Weights of a small image classifier.
Model: 24-pixel images, arch inception, norm groupnorm, activation celu, depths [2, 2, 3, 2].
Data: trained on pen-drawn characters of a made-up script with 800 signs, 395000 training examples.
Rows from block 4, named by matrix and row number. Each number is 128 + 24 x the weight over its row's rms, rounded and kept within 0 to 255. All counts start at 0. Numbers have three digits each. After the name is the row's rms in percent of the matrix's.
# b520: branch 3 second 3x3 conv (model.blocks.4.b5.2.0.weight, 160x160x3x3), inputs 80-89, a 3x3 kernel for each
b520.59 105:149107139146129115141163130136144092152145057146120077152116124156136123126100118149092118112122113110126092118137147108141133130078170135128138114146091096150109158152126151135157121153156138107133103106146130134114116149139127125125130156084175109104145104156113110081
b520.60 104:076129132141165185120120134071098144134158142124139177119162159096143098140130120104089090153138121136137087160106141141125127115116140116134130183131128161106176124126120110126119143143164114127143084078092156111094111117123143132136107142142119062109091142127167122094
b520.61 104:133050127135145130123159112124156118172159090131129044115107099115134144136111128097164146107172119119146105088142123088128133118112142162117137143165130121126139136115121119114171114131138123140112121196137103143136129125124125148142119138138096120140119147133113124114
b520.62 099:183184131114093143124121137123127106129183117120194136137142124092050143119121115128144094149122115145143102137126124099107149150138134110117157118126118151167092110087104196137109129099147140134118104126166138135126113142109159119113139124152093139079213152101086125128
b520.63 095:137141139141113105132113108140156102127169131123158141136140135121100144130150127100132066163134120100117090138119111128135154127119151084140115117151160129089100163171107141156124066099133121134162134138133157117152150147149112115152124117135156133156105168154171123101
b520.64 109:088115113128107107167146167114148131054103169136126110124110153125116104123121133148168110122154121098095153124138117121173132133158122104151089108116111093158137149160144096138118125106121128135154116114130087141154134111099091107113119151139173153168133142130084140142
b520.65 104:137152147117109145126136133135153135122132118195110142122161135106114133098157127110117143154129093146132138120130135165164159156163131121126114117126123179118124171126117114121126094209178123145159141161125125129098153123115137128137148143127124190133135097092158088122
b520.66 104:136106101141128136127133126112160100090152125117163109120123131108145131120129131189104126164111131124119147086173121172094117121136142126180111094105156118155121153133131084120111144149119180125105152141123119140128133120122104118150112158107146130135122091134072134146
b520.67 095:142128124137120110121083156098109102117135128097156166177156129144130122141121150131133101124143111128106110139149140156130121101122111084080073171183142108124079124143186105158106065162152170114113140113077114172143153141126145093132100134162092159093156116141165114168
b520.68 099:140133118124120150104150119128121116148093186144113142139120118097169153144125131093077109163155064151166131165128120136117141153181134174125123143100114128135078154116138084105135141112144142126111134143120069131137143129142130126133131107146094109144174112128122185166
b520.69 106:130132130077123113094100117114146091121133098125152156134134110130142134108110132127124109107164124134143135172111136120119134132138152159148137095109142162164160133119151127105094061093115147124122123164134094100134119150127122117150113114144131150165114172159099047112
b520.70 100:088101129169140118113125185118128091162124084160152124119100112106109116126115109105082129117077130172128154119110130109128161123136132098121169098132166119123114110134143123161173134111115116114124083131135101135142118158142136117111120097137103128103121117158120135109
b520.71 101:073126170107138133130116119147097115118135133125144170144110153116109134080164145121150112132188107098117097150152190129151099154098075108111148116156148124108123132114121092119097092136116126123134131113164126142120138134129138166111142165119162104139140106164155124163
b520.72 097:155129071102170119149176093155122142092162116120155106115144120145119130140161133117085159165124103122152162130111103141105125090092111124139129132133133151150102128129131125169136160113167162156140135118093171116115133104124136149105132121125135138111150167104137154143
b520.73 102:125120101121123117115148189159121128105114138092184183135126132086107078153143102130181134136118137177100145120105161160105150105113099136174155126104117104087114179140122116101095144108075138131154070159176147124121121145147119120133114143145159109159134143121136104096
b520.74 099:147126093083141130138111130171121086175048145150101142147145122108103115077115117096131186148139199103158090123089142114119141125159136101098132107130124137096133175145121123107122141110124118098148130120151077158150149122132124121135146107110085123131108173092149159144
b520.75 098:110064112122102157126102140130135091126147118123074151104117098102122114161107107143129146085128118105136120156143138131132129145169117126152152113129103097115107148105094115137190123119162100136145107152128140139102134136100160133143138141116176135146125127140155146117
b520.76 096:112163137110185144192077113107089103118141118152138119158112121119133117116135108149140125151115081093167133154111136132098132149130128091136127101137111129119098125089144138136099163169131094091132115125097123139130113129152133162141148132126139140134133143146064150155
b520.77 099:104124125139147110170150105136095142141144120148135104179135109157112115101130098137134147117052164121106163120143126120128133153142151114061100087121121117093130146134101129123141149119159131152110135083088101127102144141103123112132166090104176186074143149104173132167
b520.78 104:152141151109116088105166142139156155113118174163142142132114117122127139132158122078116096105135107127172162106097161109110112135150128137116139165142126163151138132158138102137112116150129093155125108152125145171101148137161128106116099135123112133125101086159172127145
b520.79 103:114074123109110120133185132124150163050129168085187116111102131136127132128119128187126123103127081114141091131145137146135137111158132171126118141159091142099119142147139094132109106134144099104130122113148105125108113123156132123141104155129159185127159140140154123145
b520.80 104:082121145112106122158117168062166091142088107184116102120117135136115115106185115073098119070177113089166115095138100125136127117157111100129167102171129089138128134160162117159105147166154131104124082102123095155115119139118125157060123175130154140129127128099116112148
b520.81 098:147123091149129167123115108145133148119110141124132156146114112130133133073135123097167095128160128103187152155112102129127116126135114131149091090060127154118142138111150103109122161133092151097136168105126089140115130095137132125119116117094111116093145124117099128147
b520.82 099:149174137123132121103092099142148142130110105147113125125150146143107134111086141145161125101159151110182132061121168108177174136146110154115091088125109152163108147158134111182199113128097127136130102115119107135131130156142101109106105126126129118148127137158137136171
b520.83 098:073139116104146136110127134120143136085115133109143107134135138130156119108118118156160148141119151106115150109137140098161125137157126099154096134133182116140146083102133076134162128145106055126127111178129125136133132096129119137116139134116124127174154162124141067091
b520.84 102:145145138123150143113145155172164100183143161106125121062134116129131109093117158093182146093102129148100134127110101140108142115136138150238157116127159119132169088135149179175151128104137082091120129153110133144125135118144127125139137119120137108157098121185083118121
b520.85 094:138120173087096118127150110093146133101123153145108106116104108152170109140140131136116192159142129117126164125128135118101149103158151186118170136147127160133171140156159092163114176142099160112126127138143159154152127101089112130139141130118167133144151096126168167129
b520.86 099:129111135108138146126155143112107094079069130116115099115136122169175131104138128075084145140116183130156138111128141139131107139139110114114161105171144124164113131101131135107191090101071069123103115151143103158153129129135142132146109119112119140097127129104099147122
b520.87 101:086121133121138134146117127161119132101121139125108098104085126109138150120124113152102117108117170094162148101111128108080107132115115109143131147152149078176181131142107146152110080095104130123100137126153091097124132128150136116107132173132147108094121128153110194127
b520.88 095:152129159118089092090141135087141124103143153146121100149125120130110106131114140093093142136147126094127157136106152090118147111105109151144147138129120143162141150168120115135142179168102098092135114093150144146107148106109118122158132144107152142135135108151119141153
b520.89 093:124127099179127128095123136143147090127109144162112106120119132095143118106133109136122104102128183124144126151132114141162132136111114141128129120125127112137150137133106138149153119107130143147100122161109103145113150132125145123132132115134115177142119106097102124130
b520.90 101:165153146137122179124157134063124175136128116093121107111128122146110099140139145158054120172126121164118148091126148172126103159120088132103114138125170144168131128151157172145140162144165119122128130119129124124164126094135145104142108156116112156101166131085139118125
b520.91 094:116137111107183154119097140100107143123201092137139112132100112136099117124127110148096110143129153140130153075134129104153141104122120128117099087139136108150148143140115173095112190141137099109120106108114111120135124151130147134120137083113147117148167164130130131104
b520.92 099:140131122140111128115179119107111133152129142121201114120111121161089143169151117080133134100108088160078150137141114109125127144155148140117119128114103178134132168165138124107129160109167143108128120103145150175129168136121132120117118118122135131142134133176114147080
b520.93 103:094121133125141125148134119104132143152144128130161100166160132140126122134106164104125074088115125110131131150124120132140136141152133151141146149158166096090166156135150142166119120124111152145123129108127121135175083165127127156121124131147156150117133106144135127116
b520.94 096:112106154133110145174143163108133113132158140131136115115143119129117118143105127206101124127124114099142115131093137167101108126134146169119109155139109131122096084138110109114131141128132147130150166097137159092116117122137136170131173147144078132122123146108112158110
b520.95 094:110128121112126133093134120117151146109143113128131128116144190142124181137084114181128093133160151177113118136154139111162173109160141108111118117208107121129126169167140108124129136107107102113142136135121129175157136116106119112156136124154121137120203129107126132087
b520.96 112:130138093110149136124124113111078184116098156112107231133194128127139122126154093131099142112066163108122126128121132116108136166157119113125149124147134135111131121131125145123150131137158141167168149058164161103110122125141139119142136099130099140123120126108149113098
b520.97 096:158149138178088089151124129157099157197119133158141137125130122111110109110089140091147114167141142087097144116128106110153097149098142142160124117145123106137134113148170100099081148082090131124136119121133115102130155155132126143113127127121134097132109142133103136125
b520.98 103:134137107087091121162139152126151074092086109142134137121112137136127123131162116147134121188136127154160145103130120135138142117111112112141156135118100123138101127161129108117120107114155127121092116107119174163106135137117137113117142128142087057120116149069146158111
b520.99 099:094128148155104146120161136172156095153122173163095138119121124091129113117119125123102143104132141046149114136122142202136123158136176115126136130124155138141140167158118123103150123137207133096122122125121137130126148111130135144119159143158124179123118109092110153134
b520.100 099:065090146165153157112095127134088136179153160140097131117099164132146099162127126089123106074166136118140100133124119126116116130138107190114098155127135141084133110133119127141138152149117125117159135153104083132137125117136125120134128126110116120114111101149112171108
b520.101 100:188133124149122089097105125117161121130112111102146093144158119147097080138147101095149177139130123124088120127119141152112096145154116095060136151118101152156111129123132121116196107095091130146164122113129095087136139133145139109137139132145156134127165147096138160111
b520.102 093:087126154178145182083138118148131139144126154097143159110126130100142135107110129140113118106126135090200116102155132128177132142099132122104101146123156135124102120165184121127146124128158151146150127127153100119138109131151144143131118112133129147135198140137141126159
b520.103 098:128117119142097138076156134133131116101068156118101135143147097131134113117134163132154167138119090133155131078165144137180110117160141132126124135114159134181131115128172097159154127108127125109112117128120106114164150123128134134171134142092159162133185159136165090123
b520.104 104:130111117107123115147132108138149171109124141140122082127142120074174119147114115107086100157112119131145092124132107137132129166193092072099105109117120104133107122090122131096128136158141150139109127138134170144091114137136112139137134108143134134112152142084158096147
b520.105 100:132141130142104120125143151104142095131114119154144172130122116161106124109098142083078091158133082127121126147164127153152155128118163147137149094144115113097092102110122163172091132149120120126128168144135104135142107120140145110113129166117151117117158089107135155075
b520.106 101:127142106099136159134092085117182081141164120128103127116162104159118119123145130115117118144145091112135094125123113135160114116129125175102140133140116089173098116111123129077124123183124118079142134099122111145139139139130129123118133130159111157111101163143133185173
b520.107 096:190147170114100145153099153124101086158108150156121105139106123125133136141079111112162170095132080102150154189153151137109118150137153142137166148125097167157145086151128072147107132127094158121094121153156105101110154141129112162132140116113154174151123150143113124076
b520.108 102:122094115135109102139121110126087113143086097110130137148119129116121106134128109106163174105142184145143113134161123119135142100107139097134073107141118099137165112141128081114088149119131137140146132109112159087085110124129121129121116134125127125091125104157111142153
b520.109 096:118106115130131144130107109136103098135127139101153160116121143156144148127122086145102140124111148144119161126128123123185122107118138164127090123154124109106112105126127135141140148123137138109122122107133115194152115135118121132167147107110161130133110151149097099124
b520.110 101:133160122122122108136099054171092128130134150120087169151114135089125153113169123132220142149157153112123152107082101135117121135135099120177164155163103094143117175146143152128099128114093176136129122144163153112144126116117130140131145118111082137123146121148100172118
b520.111 102:103131120101114184122168077116170108113187107122135112125169130142107134148147155118131145114144120097171108131169128133134113178093108127111155133116078139187100120074110105139099106147111136130133133127091105130093111118120135144182123147087108106099178080151147107188
b520.112 098:148140190119122093152149120068085157073076221130108148118188083123155108117152132092132112153127096131093127111136140145131119151126133111142107127132113120122119147103136147156166131085154099153114125135123114154128121134132120110113109101136153169147141179157149096109
b520.113 102:148133108181114121164127100152131100130152112142142106126091095089119123123129139077080089139148144140170119123155111138147115126100141113121139142178129112101152151144148158161141078099097122130136137099140169149146132127120122131159111119096123156128138136162076118162
b520.114 098:142142165084120118126129102081103095087135144110148089138115160110127129115124106110142076133134115125099069134160105116141126165119150077142118148126120115148126133160126158207069108157104129160130116165118129087113124132100121116119121094119159148092164147148115110137
b520.115 092:101106150151119153118104165100186161197142106122117102092122120128093121136121092123132110151122148137120157107087156137130148118181128121098113114106127095175157162153138093112135183151124127134128114075110098132143146110134135119130137119122120152134189122123131163147
b520.116 102:092140147129073087108163113114122146105101108176178103138155132114140140144165136137085127118116122125205100096136123113155128126187129123125123086117109133214155132131147147161148156144115130122150115127125120140128143115141109117102153155112119148084083118076156152108
b520.117 101:132122130151117133135093084097099154116104087141081111108130128158127122152133096083109104126170150158117159126136115176131141101124110166063085159137134135135126148147123135136129156169122129102122157109088121144082136125128107118120120140123117103146139123136107150101
b520.118 098:145128133152164096136162140096126122123131173094136108148123109171123119097116144110084116142156084182131086130133156118090185140101138195147121146099106099149100152105111105117142100102080132145126166126129138164105125135105147136079121129125081113099149163149127107104
b520.119 094:164122114131088111138138144168117101161134074151110149102115106136146133157112126126142137122094111119131135136147167139154160140091152113158128103115109130147114123088153127110085146125132116139114137117125139122141154126128129115127115114094147175153163107135153126103
b520.120 101:074130155124135146125058150172140157074143093114130126106102143099153156130120145127127162135120136151170140166135109103111132106132119086138098119124117179134112153152128127147162101122043113113120117111118147107155151117129116122154133129115122121116137113155122103115
b520.121 102:120160110109121135165129184158103158162087114098160126118122097159108115130117149137134110089113124133120136166115135149141114155120100164138144163128126139102131096138166125149129108141104115105113166123119167166128123132157105173120129148129109120069159194130115157118
b520.122 098:150092145119105152148128153199161142127140154119117157124179143101124137121137131129125117134068101147089106114113128122147136174158152118147129092134109148118144070151115134181141106118127108155142114117092121126119193126134129129105122143118169120150055088104129127122
b520.123 099:137112130162116122109186159101113131091143087154137110144121120168114108179129132136105112102134165162162124158106149103133136158136119136124113148097140078121147103124132160133141087125110137095127148120121149093123108117156116140162132119130110169084085124119137111105
b520.124 097:102156119124183110104120136156129134124151128117152104108120120108133097131133117162083147189072120105147158122078160133074141131124133177148103129181113141132161129112138169148127147145118106082100147098148091133166136131119155102146128141122116138137136161106066125133
b520.125 091:113165144153175140126150117144131140112161118101159142157122111181141120147151183169091123148111170132197195087098114068095151164123098146130142147101161185129130136132119168108163111090139124100127192135146155125144129124124165121139102108153094145171108134095134092122
b520.126 091:085067142128124141137122126159131099116160132112105097133138152118175154136141124144154118101163108116121130114101118109156135160138159111083169135116135133097156106126085159103106096173150168143188129123146131138126117111129126139127173128113103167141065122121083128118
b520.127 111:082127082110176148091150122132131121135128131128086175131111125123135127129130134149153140108184147114131090085129117121145139093114132119133091087191157131168130127085126093088128087095104107128121121182128103149111147131108152144124116151104135104124162121085093129089